{"model": "sound classifier", "dataset": "synthesised sound scenes: up to three everyday sounds over a background", "train_examples": 26041, "gain_aug_db": 10, "n_mels": 80, "hop_length": 160, "input": "mfcc", "spec_augment": true, "win_length": 400, "targets": ["background"], "num_classes": 15, "arch": "conformer", "norm": "layernorm", "activation": "gelu", "mlp_ratio": 2, "head_dim": 32, "fused_qkv": true, "qk_norm": false, "inner_norm": false, "drop_path": 0.05, "subsampling": 4, "layers": 6, "width": 128, "positions": "sincos", "kernel_size": 9, "loss": "cross_entropy", "head_dropout": 0.1, "init": "kaiming_normal", "residual_init": "none", "optimizer": "ademamix", "lr": 0.00065, "beta1": 0.9, "beta2": 0.999, "eps": 1e-08, "beta3": 0.9995, "alpha": 2, "sam_rho": 0.1, "steps": 10200, "batch_size": 128, "epochs": 50.1, "lr_schedule": "step", "warmup_steps": 200, "weight_decay": 0.4}
Rows from block 3 of a small sound classifier, named by matrix and row number. Rows with one number belong to one neuron. Each number is 128 + 24 x the weight over its row's rms, rounded and kept within 0 to 255. All counts start at 0. Numbers have three digits each.
Before each neuron's rows are labels from the 100 clips, of 14976, where the neuron reaches its highest value: "strongest on" is what is common among them. Only what is clearly more common there than usual is listed. The data: synthesised sound scenes: up to three everyday sounds over a background.
# fc1: first MLP up (model.blocks.3.ff1.fc1.weight, 256x128), inputs 0-127
# fc2: first MLP down (model.blocks.3.ff1.fc2.weight, 128x256, transposed), outputs 0-127

strongest on: helicopter; muffled (low-pass); white noise
fc1.206:125094118194192114117142119123134145151100106093132111105094135132150136156139157147168088169131144132094129149101162164139131085119139132123133143133142080121128132130095142153104129103140121160097097148128158128138120099139076146139123146146160172140149120151097126086147144135094107106074149129141136100153112136122098119083101122142123140165129134079109142146128131156164139153164
fc2.206:090156163125096150158143141098106128125111106124136150134134127124125145112131118065099138112112080168121100128166140120171126149131171127133115138126085161137125131111138126162115101162177165148141118134156115128175139097155142074096099114140116130121153085140112105104092097151103141134120162109132149092138143129083163121113152116138137132124178083091115114085144163114103135129122

strongest on: wind
fc1.74:157176089162161145091052128125121133117143095093142111105103100156125129111123096132078100079084132117090184106102144142173098112150173139106113119129129130151108163098141124129130126098177115117133128117155134060107102129120112158130148103157146154103135142129104090156112126103135112125113122141136108124145144121142111154140135146116129163124109116098148150116098137116125121152115
fc2.74:165140140092101153146116123102133125152134088086135081147119138152111094140156140140132102177128107112116095072107196128137102123096102132131111139117102131119146073145149123118127145103117106103142139129108144123162105144138127146144110122110111140104148125131085181157118095122147118162145131148156153154067130132108144144126177116119170106176108103119102099121173145147134147114130

strongest on: helicopter
fc1.0:165132115129121109164164101110118157153129104099119131121107103140137139126175145127153103159112155107137107099074151127120162141093158133168100155127128073113102188124102140160120064124116115128093105153120124079108105123151108159125127125191141170126147124146109149155148124120108098111102153122094120108121104157128140096101136133134114131140141138102140089072122114115160123133120
fc2.0:135142142124106156125139137112139127120108135124075150117113114084175131093124142143092180105128130138096143135133088123133140175152186114110119144160149126162110140116133177130137115106141173119121123158099126131180149119146118095160080111145131125150157096167112108148129104128121126154142160078130124100139150126130150129119162083120147104094096101125134149069156155100170129138122

strongest on: reverberation; text has "reverberant"; vacuum cleaner
fc1.130:138169157143167085104127110130147099135130111112151133121125153146155142134105146163113115132147152096145113145056118156132108089109138123141145121136108093120158172134064133127090122118130135114137139174136107138095155097160085139125164122120162156153136128161130115124120142099141161080114163103121098131129082125115104108103076133127109127113170143126144134127120079151164142143165
fc2.130:133174153087085167127147127094096134090144120128148129092135139140101128156119154119119131166146093163139111161148140088164137139100130116109099176114136150118143123122151153140114135151172105137155129144127139110172102112167128092109093086128133117143135113102127138130131071160104134176148150149149157115103130090141178120125125112162178156112146105113122111084132112115148123142091

strongest on: stream
fc1.43:117128114100141113115108074160153116098211125130127146096099149172071125118138118142121148137093153149108152108136149144148106133107192136117106114119127116140146155157140141134119136117137091113127150156116136093103114130152124171189068127134157137128132101131100128114131119112138131121112136130156101132117107185134116155160097142131127167126112117102158134137102070126150151096136
fc2.43:129101108116200092102120142103123114153119100148130108100128122143130098116127088094109138132115148106165109110142117128084082124101123134119143115117139135163103127163157103163102190112113105114136113088145115142155098112098158179153109082148099123087131125145114160118108123103150121139133145149128133132101144117144157160145162121096144092146120107157081121153126106116110132193129

strongest on: wind; engine
fc1.226:135133103125131101081104088126121152121165128141077092153138137142140124121154103159103130107124121108094174116128189109115137147140134158136095127106139082140121183128100170104113161109148141146150145128151104087118098122124140127128099148134147135089152134135148079149144092104125127135107132107094126099126111117098092163153147164124131164072129129154171166141118151141097148146109
fc2.226:179122123116166105088106107108156152155182151177155125177125172124130107123151141140097130128112163101109114123191110115112100131141150130129105121148114116113121145135141126140120137063140116131144146138092107135105147138051153182183150158107123151090126129113158164124139128093133119104137115123127142163106118095156098144136156165125123160123126145119130121122125156143118144125115

strongest on: wind; thin (high-pass)
fc1.7:172130122103109112114160137126164111126208112114108135141143114113072108147122112143115144096106146073094146130104135130143124128105156121105087140098124158124112151129167145134115107102145121152147147124172127103094134197147141114151105126204147140118146097137124080143171107083138126136166092099121119154122128118147146122146090142132151123114122096113145128111129130140120117160120
fc2.7:143140120091137136123094110112132112109157092144130119127130201113127093131136094146094167163139158125138130172117131126094143125116134127117142108142138139108100155113124107098144172126151089127166106099094137115129112106114170138133110088169091113070130114164124135139132122075119139123097121175146147146094146133147146123110126141082152134152097132142109111134108119165130050151135

strongest on: waves; text has "noise"; doorbell
fc1.78:127124111154152115116133148138103107140124145119160119081123122119130140112130133133142105129111165136131140127086112160110068093099177135120146153117152061150134125148074100111137173136126117142137143171140150121113160123112105117134157173115163157138127130147106128119139168128099128118094137137142172097138060158102076105142109104141110100142140113151114154178123121133139087166130
fc2.78:133139128091106165163145137140144132112119107138135137104122140121143108109153125087121125124137063172163126149122176180158112128116145130099145111149145115112144085110093068123134082124119140128119130131127153123152103125139131110156064079114099126147111110140131108131122115161157138172116140171123114150123167153108151135121147130101170150162139085100124130122178097150127177120141

strongest on: vacuum cleaner
fc1.116:131126104175142122120122122119118104137117151119176101099158155170135148112107141163159119152147170107118119144093139159112094104129157116122149123125133101128160172112086111091117134125125102122150133176119133138100156102106087156128161120138146179135117146144110139079151137119100132080096157105124127120115080141088093111090111112160123090165122169130133138144081112129156131163142
fc2.116:122164147107087172141116138128135119139136126126154140144138086151155158149096139108133141131117093161142130156174128090121143106115128114159111138133128159136171090140146124143124086153171138149095131128133123151174101106167139081091123081090103117140143072093121123140146108162104154142109124139120138101116160096079144090142108117152162147121152092085119125104170146132117117145114

strongest on: chatter; applause; crying baby
fc1.40:154110128130126114119134104172154158150145152142121123115151126100084099139099118111165136123116099125141113134108136139123096163123123140125080116145091110132089073124091137144101139169094142124152162143124117110135106190133127086163113140119131127100107109100127112170148137162114141091138141150112123154117084148157110120136177131126143126064166151104140101134191109102102111128099
fc2.40:130108120163151088107128098145164149147151158160170145130102122111123135120132121125134140139144104145159055148103115145097100107117141128087121111126135144130128140119108117115111101110100131127139126100101141139109101096072124166143173116119109142114113142156099083091126138154153107151095122088144129165120147101137156122135182107109052140168085145103120107107140147162126132154113

strongest on: waves
fc1.248:136131140093124166120130134126196062137180118160134124154095149124083153139155098115114149119115112140090125103131107146096071141134147129136109099094117138146112143190163128128139131132127104151126138157139129129128120147158169131134106148129125141121108095142099160123143124107130131141143108144161143157119153131122106136133118097090143148078141118121156213134120120143121105072115
fc2.248:119149090111137120108083143108152119137123090119121148100116132165107107122178138082157138118135184108152166086129102176129121132150125142120132073083145125145111140135107092151121135123105092145157114084120125112136127153143150142124102116149132147103113114156124116165128144129193156139121074188093114129098161137157146128144130144106153134166137098142124135135116106121137145159171

strongest on: wind
fc1.255:175120125099136103141134144114155123122187140118119160156117096158061138138145114083104162135100122159122168135128123133146100144144146146116110139103134158137102136131132119154144147113106090140111146117166159133128110159145135148144072155103146143093142118099103093114153165135182122128161093142119139174092124093144144120175114132112161156103130112099140155106141126117078111109105
fc2.255:132142107128135161122106131124146130118136079145090171124162110129146138095148111097136112119112121147138150151134106137116118143172110128117114116115147150142107181103108143133141102098145137111096161137123154129122140083181163088098122105143104141144151126139112117178130128140134150173117139171175103171111165111097151116154110154161150119101094070144122088077143131135144126170149

strongest on: applause; number of sounds: 3
fc1.245:150123139138115147142121114110146136136149151135137161122117101168095158130147130103104120142100112121150199135163104106139138165124143090108098121125105116143099115098113120137120171146100097085142140119124164095152092160142144142142101088106134125115146134104142080142090130184118136110124086145125155168100155132162090157186149150102150115109096117129100129147153124111132141177104
fc2.245:105171156136110163158120151128092137093122115124096122124138092152191161102110145087125138116108107181131104127166147131140156114132129131114099101147171149151137138117166137146146102109146159119114135130112124140154137108142103093177143113111102120151173099140146111148113101125122104150130125119146109112124168104083149118093123096158121158144090098108069128109181164118139135152116

strongest on: vacuum cleaner
fc1.175:156123109148077083129114088113141102126150090114113107123125090106113138135108130116102103129124121101116174097123156102142130120123137130123142146078118110132127175156124143123123130113142104123138171166174164102126124099169117135134096161171219109134160152123099109124109094124110133133132133066153103138132098138127126112144111147148135126133154068114142138156094119148138119159115
fc2.175:139146154117090159137087160113109101097142121158097099123124099157145139155109129129112155117127071152137146189166134108123142107136134149115119135108165166145147153131168153119118110139129093157148130118121093131145104102151166128144094098156112130136141112132082092146105113154119157126125144128179130130137126106110105122122124091165161123140101091099093148085120135144140079140066

strongest on: helicopter
fc1.1:185130092128096114128128104160117184161117132099127162127114143134108126116143096154166149135073156070148151100117164126125112170142143151126093129152098123160111153114150150128135153108087173126126135145134114084086114149101107130143104133138115150103138130163115123108125145127148085133145121123093156108093108177156106135158156144097158152090125126119143133109148158149115130097099
fc2.1:144155163112085165148137138117123134146115104143163137128121108143151171128107165086121148141138074147140119150178115079143144116103126104157096127151135156107158096129120130119110091156159165158130144131147145143158105099164140097097147086096105121164159105108097125144144119164090141141097128130145134112108155092078144098117122131157157154094133099094120127095163133127140136146109

strongest on: helicopter
fc1.198:143099076146154123121101098137122119139088099093168109080155146146146119097123138127161105149129176085139093139073112160113155104099132119126126130135142083136113126128119127120103123090127126145132148169121141100094140130119075155131147136155141172150133140157086156099158137165108104087093146116123120101156094141130106096103104100127102123155150133118140149123103116140185139129148
fc2.198:118142133113091178126158130131123127103105123103141170137107152072122157094075122097130150141122117140101091111160131097140144165115111132152120132130104158114152093140112132145120102158160164125134122144153120157172103134170110064125119082118097126146134095131092148133143151162117106139157154104151147112123165091072151119117153101154161110127136086088125117124144145123149118135137

strongest on: chatter
fc1.58:101137100105139157068099181155153155075159133161146107087120124153099129104111113080135114103140129131109124141115140129140126134136116137146150127152119110137132116136101113183139145092101170149154163161142145141094124152144100097100140116148138127115162110099120109160139090159156109103109150121109129133075138156117097171137098162121134088150106162104156118113131145098149160151121
fc2.58:125116151176150134120112090092139146114143146119131125174094142091134148133118173120158153127125142146117093134175167086112173169132131131160130136161138160120142141101089159180154094103117168143119141144117094093135133151153089110121116167107157136142136134094169112125132158131121087138144091097115126143111195102131133132128151132129104106128095132134122101136158123101097130130092

strongest on: vacuum cleaner
fc1.98:097157144184120108170140109150098129116148075144138122122065089129128147143129113152096121115152143126124143143086140139168135100112151112127174162085157095134127142122078172140091136132143107092135108122105117152126093117162130158091153127176169169127151129161131108169080125125118137108117117143120104119159152149144093111119110138148134101126133101113133119134098122151158152114118
fc2.98:081138150135098155150159128138089158130101111127130092109125114072127104131094101146167123140137107144134142142131144124139150120083155112138157125090105149146113104142150133153136115194163133110125112122117145147180087131172149112110076129131136135151122115124123124144106107153156150095144172110150134096140131152100107120096085111167124131172115104128089138108135123111186103092151

strongest on: applause
fc1.224:164118110131108086087118123142145103137151124111126111129112145196089085144111133129142128122122107126076105123120126158158126130093152124113133161126133127153093164138132126117139158147102119121137124155108116104119103156148073161143117130167139124108154090111140145102131108125165141047148148154090168131105108107130129132128088132103130129084098087118169112128154125120160182118134
fc2.224:137118105137115106093148134123104164126098182129171109119119107169089104153108087113126125107088127157152104122141084152135087114126150135115201134096138162165158147133155096122128140173116113123126148154111150102140141097057109141147131142141100109133138102089148114131164091135137106129144117120122163104121098132138155108149122108134139116115109126170112157153160124127157142166148

strongest on: reverberation; text has "reverberant"; waves; stream
fc1.87:130156145125122082116151078155111122176133136108115158161118148150115154108161132163130138127126149089152170106108177114117095114139141110154100122094136110089131145149067140102123117105131154119146158162120144120124106116131135131115123151175167168170128111161132095158142141122112134122130135133124106104091107130131091109130089156077145131134183069135152131115132117113150122129082
fc2.87:161124124085071123132140119100139152126154115145155118139110190119120145109144141147130164175166110103085120157115112092136153107103154111127105154144119109094125107129106129137131096124150132126140116152124145162174129121152104126093101132102154147117150099127109112118152109137118154139154123166142142129080146122167176124099145130111156149133126114062159139100150138180176102133087

strongest on: rain
fc1.166:142124132126120089163110087117167128135150098173117137126120089128093108156141099093122137110161108156123143112152106078165118134107112129179117160089105137168079100114132181157126110114115140087113126118169143132117114147176136109095100098165157087093140122113140121153131123130136123095145109116125156138114139144158173107170130152132166110116156114133147126110171128114095130122110
fc2.166:095176154127092150140111146103121104131117059130101141106119101093142165150105134108135115132155120151134145124134141089125153128111128099169123128101123160123122110130160128121120106139167162138115174122146129128165088117163154101089108094109117145153146090119113125132109120187109123120130175119180129127117153081097113110103125105141163114142112100121112141085166083088146138130132

strongest on: wind; background: none; meowing
fc1.89:133163101137155130113087111136120137082157102112135142095103110133086128120129129129127113097102136113101163130114153145148108119096129150106090101106132138141125150159115126123101145105143110131119158159114106064119147178132155177145148115186165191127148103120132118136099093112140119154117090102153132138107142130116107159150121142123149178098104101142163179126087128133163150136117
fc2.89:152151133120167108104093146121115121136136150121183102148115140146114110163130114155110149109122110160130111120145117139153117123135167168119113108145128132146155152116184125126120153113127094121142135092151092140116145093093137138150099088131114155088152129154121165145114098093132141150130141136134131136097087172117126160121193142067124130161124089103093138095115140133162058139143

strongest on: waves; reverberation; text has "room"; text has "reverberant"
fc1.57:126099185102111156128105118114161166129164108145107128177066162136108137134120148098111157167137103123077129150132129105151109159170128129157085167128120143147122119119141129140173099105124158113133125153128125143139117168143147115113107150124159102083150092120120131121135153124163137091166111116121147143123150140144126159125145154133150156098132121068169095112126143151101144091098
fc2.57:134166133151081134125121126141132108122109159151095151095125131124135123157128143134142146143120115160145140137135140120119129132073145115157108140144175148128109102086098108127115111129104185108151123124110131129132142131174135118094108097116128143182121132112116092107142154187097121118094111148149144157103171098099123064137123129110170146093126095117122133105160071078107177131125

strongest on: wind
fc1.239:130178125162088136131102090128129115139128102107091108128131162161135140161152137115092140136127127138115157124148130149131131114109101126089136123115132128111156184125127113101143133094160097193128113166148175131143071117137109120165128189143147162104162157105058129132138132099099080127105157136141111159121088129150109119167120128129149125145114137120145159122112104122150111157125
fc2.239:146123128092142150138123114070141127096151110115166122188129147139150135142135133165117110112144122165087132109148096138178177115099122121122145158147127084107136124189137142105136087132141116153130151155157085145138138080117087122117135113145147134083126121153132151098143088121121140152106147092144160119116120104139149146120160127094157156124159122116114144114123196089125104136101

strongest on: crickets; reverberation; text has "room"; text has "reverberant"
fc1.133:119104162128124144147111093101166122128189139109143124126152115137078152104172141125128115181127145143116115132118094107141114134128132138159115146099142167147117144115100114138141119163140126107131130098149177111115166166141089125116109117128122134093147100093116066169173138109129126128167091112127139179115153097153115104132102173156149125111135123081103148103135129080116127166126
fc2.133:089132131151152170146160119120097099124116133119081142125116134100144150111116120097135215145143178144124143135120133140122129128127141126126140098134139143135113178076154127146145151158174146104108099126123139130101125122154183107116105105132119133149114119163138098135093145090134149121149082140180107118180144148108096088106118130158141143130096109085138140170107130132135091148142

strongest on: rain
fc1.102:130131107128130147108114122085146149147147150142113135121072095111085097123154136073131123136134138158080120109159111123164098147143130126110152128121134140173113125099118145144131121138093150136109153114140105106142083122148156106102096126161158102105091123106156148121096125107160118099098128117088166144091105128136170119118147156106127090131083104137163129096204101110144108126149
fc2.102:120097144144083139126136088080136154127150107122107069144109142099133096134159134150141116154114133145120108140075154072108156154091146110154141152116172128153118122171163145111165151138167137119132162134106156122161103137138105148155128119102116089148136125116177127114094110084112132138144151093131148122087152100140150105108152116124140133138100177147106124112167119096142148097130

strongest on: rain; reverberation; text has "room"; text has "reverberant"
fc1.177:083098095113149089140136122138105148133172138153162146112141119153101127116113128132112115096147112122116152089112143139108119133196134109107117129063177136161120149120107128125122168113133171136135120138137164143149139117166089117119109123125108155070120095116133105153099116109134158131101156114097154150134080190134102164118114175155136103131091146128119117091096134120145137129127
fc2.177:098109112099116151125107129147133124129149084115123109162125112103110129133173130120178112095123123128125186134153116157118147124167124119103137132101111107127140138149145154150137163143171127083120140136095069111100146145149183081097089142126082107152122162133139153123134121119151142151146094143150099090153121118091094149143123098111097098189103167157123138146118140122122148125158

strongest on: crickets
fc1.148:105148123133138124126117148113142121142179193149125129128147151154097109134121112131126126144127151119109129162163142130166144117112135120144111169107195156162121170120140125107107149156123135136147130122142095136135157153109104131147116116131110113078113105076136108118126152090138108154136145075086186166146117077128122112171127148152134098104154139085111124112136140098133108194135
fc2.148:113123142127163141145152113138126107129125113166142126118109135153105188118081136112097139147119111159148091128129073109073142103097143107148104107137109153109137187158200132114117096161160124116105124103136118147096144126158133120142127100157125141110102148154142153123063134156099143152099096081128120088115150110118123123127151129131093178138137126117109114141120151159121124163104

strongest on: waves; muffled (low-pass)
fc1.26:119149137090086109143106124144147100139174121090132109141086153150076147134133104101102150162162109152078131140066147175155087111146137129109108172108128110132147128106138124086158112132161105140148123159109120107121142117162127154101118138147198173103133135117123133117142132125099164118111149099135127137144109125133135118162107141116115106092152127123162134130092136152111145127069
fc2.26:118126115096111121121109150128146085148158120136162118137145116170102098184124129145155129116169139098166145150118132120152157110100128143124136154106114120107157087155097100135074113128118115163150126113165150154133081114156153125085097096128113146141118134108081093104138127160170162113087150168142130116102109119140072106148129151154153149122119131076171147128114102118126119134133

strongest on: reverberation; text has "reverberant"; clock ticking
fc1.143:107130112166157159128097105126149108127143119116143155128138092128086157079113127140120052127118120112143189106099131131166117142147117134133114173114158118155091161118094098136100140114132078113122106127146101086141123160127119117138121133171179188129163130129148088143097130153102083139111138113116131153166126135132117116145169155146098135127103097125122126114110176127142117135123
fc2.143:135118125103149114138130185091103135159103131125146082121118124114119131140127122130096114123087151106132137108118113160103103101117166118102144093068094140136131150166169134104124128104140071116178125119113112091157103094092126152141125127135144137147150155155138143110087103104147132172131158127144160116147121144096152170135151089113149112168122075181122135125135136163162128112145

strongest on: rain
fc1.85:165118102139149134129099096123153152117143157109156098110128138158100097135164114110153076179140141110107084103113152132128143116143129156146095132152152114103128143138088120142094153088110120142097180126168120093145119144135079131128118130147125149132145169117102157124145162121119104095085147063090141162092101134108113085130141110102117122166128121106156150129143100114157116151124
fc2.85:103134119139100142107174172114152122164090123075094103143094103084103113145142141117163117162149157143095119107107104127160139155121142118132104165147072141130105134110110135136130121120145147090096144125137105100126120132088102129128105141093154131112135104112137171138122151142123136138145155077157166126114110097123189104123154111091151102133123123156110073093144123095139167127147

strongest on: applause; wind
fc1.209:155140125119088112130138137107150161150150118137122151142115108153096092166140114087088141113119099151096138111146091106160095127119150154117114191093129153164100138105161154160156131119108131114126133106165149091108084158128148108171092106153144121109155106111125103131141111111153132122171079125129146142125161113155159135159096154102172135119094098123155130099167149118108125115102
fc2.209:153144171102100146118132080108116146118138124137139112116153143097135148121118138137129129138134086155140095119126135116129165129112099119136106165080160165111161140128116153115122112151163107115136153135153150106167083085187139093127140074095113142124133098145126145128121116157093155135163140169169153127077125074115180112100159115119165122108101102141107123128141113138155117152107

strongest on: crickets
fc1.138:115112142161130097124101115081140138128153133128139163097140151155101109133126110136102124140123153097124140135141115144164148140123125133162098164098131171119085170066140105111139107158156124106144137132138140142109156163089072102177126117161137124107112093104113146159152137149131107122123111080111169167146137074157112128126113172139169130123136111094124122075132137136112140162095
fc2.138:118138124093169136143156091153131120115139115125112171096158116133142130138134091096103119122110136114164103148145067115090123110110134074152084137125132191131105125122158115104148098191173155135104116126148141156130144125162155059130136117152134123121161114134117128120102147146101140132118128088141121080130130120105146112152135170175128156125132110090108113144110135150120104169138

strongest on: reverberation; text has "reverberant"; engine; waves
fc1.186:087097142129157112100105117165153134128134115183165114094102158130118120124120129116137093157109134127122138126085142132119126104162169084127134134131176106126148141104092139131105134097135143129143119152072083119095161136112093174133140121141165186182165170137144127125161112148066108119099137125123148100140095134114083113122133111135126159143106163116117126114123120160110126145136
fc2.186:128130138152128166147128169147147110164082094143157094137129118114115134150137171135172129142114153139099117131153102117093103159125146104116108112163125163116085108129085156142117083103117154085151108110150111119116124158123160182124101130069138099144079155122141133140083137151150128145149081077115143151096173149128108093141146146122144112139138116132118117100157136123116146138107

strongest on: applause
fc1.189:175132155130114140112154136116172107153147105104112100145134133154127145149144123130110138146142089135099099159107129163160089116129160107118153205105126124157128135146108155119127118150101122083130147165147143129116110136147139146160130138111129129123128109120125111090103108107151146053130100149138185128097092113124150147139092126112121086115142061129146130156156130116166181131124
fc2.189:088150153114082173118142150128113124122118116135113136117132086130137138167095135094126139117103077177154124144148120129106135093117137112137143149107106169147160111123146094145101124155156142133108113137152163109185107105164123076129138125110117124155150103096123083141136107192119136150117141156159150121120141077119173103143105096152174136106124097116099120106166106120135132154139

strongest on: reverberation; text has "reverberant"; crickets; stream
fc1.147:145105171137157159122106109161180144149173174172123138094104140145114115074146128118123099112122112132119130114145160120120129105125145107168124161107157145148092128102101124151090154142163124118135150082169094116127097143126106155177093122138132131134104142089147145116132121143095131144110110095120099150115145063142083114141134171117152140120161093091109113122121105135118102119128
fc2.147:114096154167115115124126128123140107138142111130150094124110092149145145100115133114146132158128149113139184114120132082063141117174084097185108061152143097120120160133131154133142121122163162123082127136112132166096147165089122123133123128126128131144071107116140140124118142088166115121158149095126162113137140134137117118114119143187101148162145139092113123102136140164126139110116

strongest on: stream; typing
fc1.240:132103137108127119083106154114148134110143107108113090134135120188094127108144137095111103111139161147104136132117164128148113140137142166124102112103111103173144141138132184158118163114126117155172132125154107148113093108138106117161104108156105116109099098156130134127137081106132180114105157132101081113129148172097113166119092168156138135131131123108144113108056156129132144155115
fc2.240:158109140153168102105080099139159138133171149168174119107119172118108142083162138158123161129129157087153129142142120077102084159143126143139109121155128099122164134113141152133115140127146113161110111112085106166095117170097126141111147111141109129141105129121131159129152115100131127117163120136084118102141134153139085158120110118149097104168134157133128135097090137172112094129097

strongest on: engine
fc1.25:165137140116118119113088149179156165169176156150099137120092126124126120140140088109114102112099135134119169094162170128133092139172111099155080157106154152145108174100158159147106146118128151107129131101137110108098120150138152116180112155144148156129118144147122152124109170124120142125149098086130136095148099138184110109149157132119111153090132128129150120119122132127090140119100
fc2.25:172133161119141121137105098111175133169124124149169125154115128111155115147151181146126131149133135115110123109121153093063089102142153083157084103144156107102110103131126165086135126102166124116165165155101156119119147105126118174122127108094156129118107160101152150140121130121117133109109142088121113164083138124141090110129140169140122116111134116142117114085140145144092106134086

strongest on: helicopter
fc1.135:156134112127176103116153117117109175165129140101101146098094137131134171123122124114125119163122131146083081107105145145132124134125154106152096166120136111129126145136118161148134100092128142116106123162147111146095102131149120144116119099182129158148142144119090154140156099136121086090114138147149136149118085188094111142107106147118124181098150128139173094131167144128185160127115
fc2.135:149146123140105153103145143125123126132087136053082150076103132090141145079082050126129167131140145168124119125133090169149128160163160116138134139151083110155159130118128131145160115131084173119114096137124143115125138127095124104148112105109090137163137118130126114129140145153124125121130125148149144105139129095129108092117133105122164123096123107138168147124138137074143138143137

strongest on: reverberation; text has "reverberant"; electric buzz
fc1.76:109099118145182141120093097160104113144132129141141128114076123141169130085149144140162137134123178130122121156073149179114127073134126103123160128118146060125137161132085133131131110111149111135110133154130130134105149128128077139118150142157139138148132157147119105103124134153108091110100139111154092103142101140117104100115130130165115137161136184125087130154107087138154100138158
fc2.76:119165165096104166169137133092097107137129105123156115119128100147134161154105154082136157154160098139142087128158169079116148155085134118145106138116109157105139110119136137116140080153171155146121167099138134161144085145169115106112117098101120130140142087096127136129101104147113102129125141130147138114091165097086144129102125125159161126139120088106107135082159132129138128131100

strongest on: stream; reverberation; text has "room"; text has "reverberant"
fc1.96:139095123118145117094136103143134135105109114100128129094097135128158165116113168165160151163136162119133127105072157148120151092105120108149154110104152128127115153165095139117097120106140141148137150144126129139110096123161101160106150136158133156152109106129106141081148140120092136111088130106147080119115095142111084108088076116167101118146157129112140100143094084171156095139150
fc2.96:156136167123060135140149143112107146131135094105165107140122132146116141111108143120145160161145106120120102101159135086134168169092129095161118145110109115142148101139120160120111114128169133132147153135142159114197090123151103122101100108107133166149105103126115152121142083147113128157130179151143136116070129108129146105094159136138154135125128098104138098094172124122176138120112

strongest on: rain
fc1.93:128082094131140136115120146128192159128114150129118117116125098121108091159186135113165132182154118151089137078132134103153087175159145110135119134092137152197106140136113147109117141149130128124113124121166094125150092131165132125130125141105148125102103126120151129107103118102130176115095157122091161120113118183135110128123132128099078112150080137126141103118131129099129133126153
fc2.93:113046113118130126093096128123152123132136109120120098170119110142093076125171137162165117116142115136091145126116125103124128142122128138152126141108139141157135149141171126116171165114146103084095145136109101116134107160116153136141134146133134094110117125092172129112114125105175142145142161119130160164125118103145077089140165125127093090164106166166107124110132124123130151104180

strongest on: engine
fc1.165:162142126139132098139140129151107168138133156170124127128123106170105093172130123112104156113097117132132173131150116133150132136127183111142091141116115133165110113125144129110140137153085120108120127123113104068124107148095131122167063113106142156122128140103138103168098150149154139142158083110099167124079128122110104134155110151122129157084125080166130124120170171120103143128096
fc2.165:114149148127093155184133166171142172139073131137163137109131102147147115115107159094127135126095105169135114112116156127103087102114146110126135102154136184129161076132117141141116088143119167101088086129143127103124161129170165105126138123137139123125088132143127139107117164166111118122100144108104098129137165118121120133166116147182096134127143080135087125136139141157129137122132

strongest on: crickets
fc1.73:123114111086081118143112116103144082113143101103166138104125162193130122138111120160117118129133125126094107175138105134150119121112155119147121132096158162107125154141116148139103106113150126145127113154144110163119147127123061145179122111135132100088110105089117131129135116142120159124140122089105129158172140067145125112123092177146140160104160097113108106108074115122131140165134
fc2.73:131121089092120137143155140100134112115163131148154147109149140204102114184127107125103145143123132099163126145117097125080137130088113106129127123088137126120152106122146113093155178177129100160089100119143117168107145148190179115095086134155108093115120129100125158125135154131135137123116133132141103095116129148126110099157152151142128134094157115116174144141105108150147138126131

strongest on: chatter
fc1.238:108135110123142135105091105198137141128144108127127151111091115148125120102083105105111109135150142143087113144120129101160125137162134173154126144144126085112124147115114152189104135086129138111122159120149136123082139158177103138102159121175185166098161158123106120176142101121110103106115122141116138124107108142111108119129104163107168126147103134125131133131154105115147176128086
fc2.238:138150151163100143152132130120130169144096158111095119151097140112105150135106133164115134162173140139096098095123166150138192149113117157140137143129127128134095106105094162161115147122093128115144135143115118098156121139164073120113102138079100125136159149099130115117099136166157097087153119105121123115106120083113138103143138116075120125119111133134129108153175108086123112076116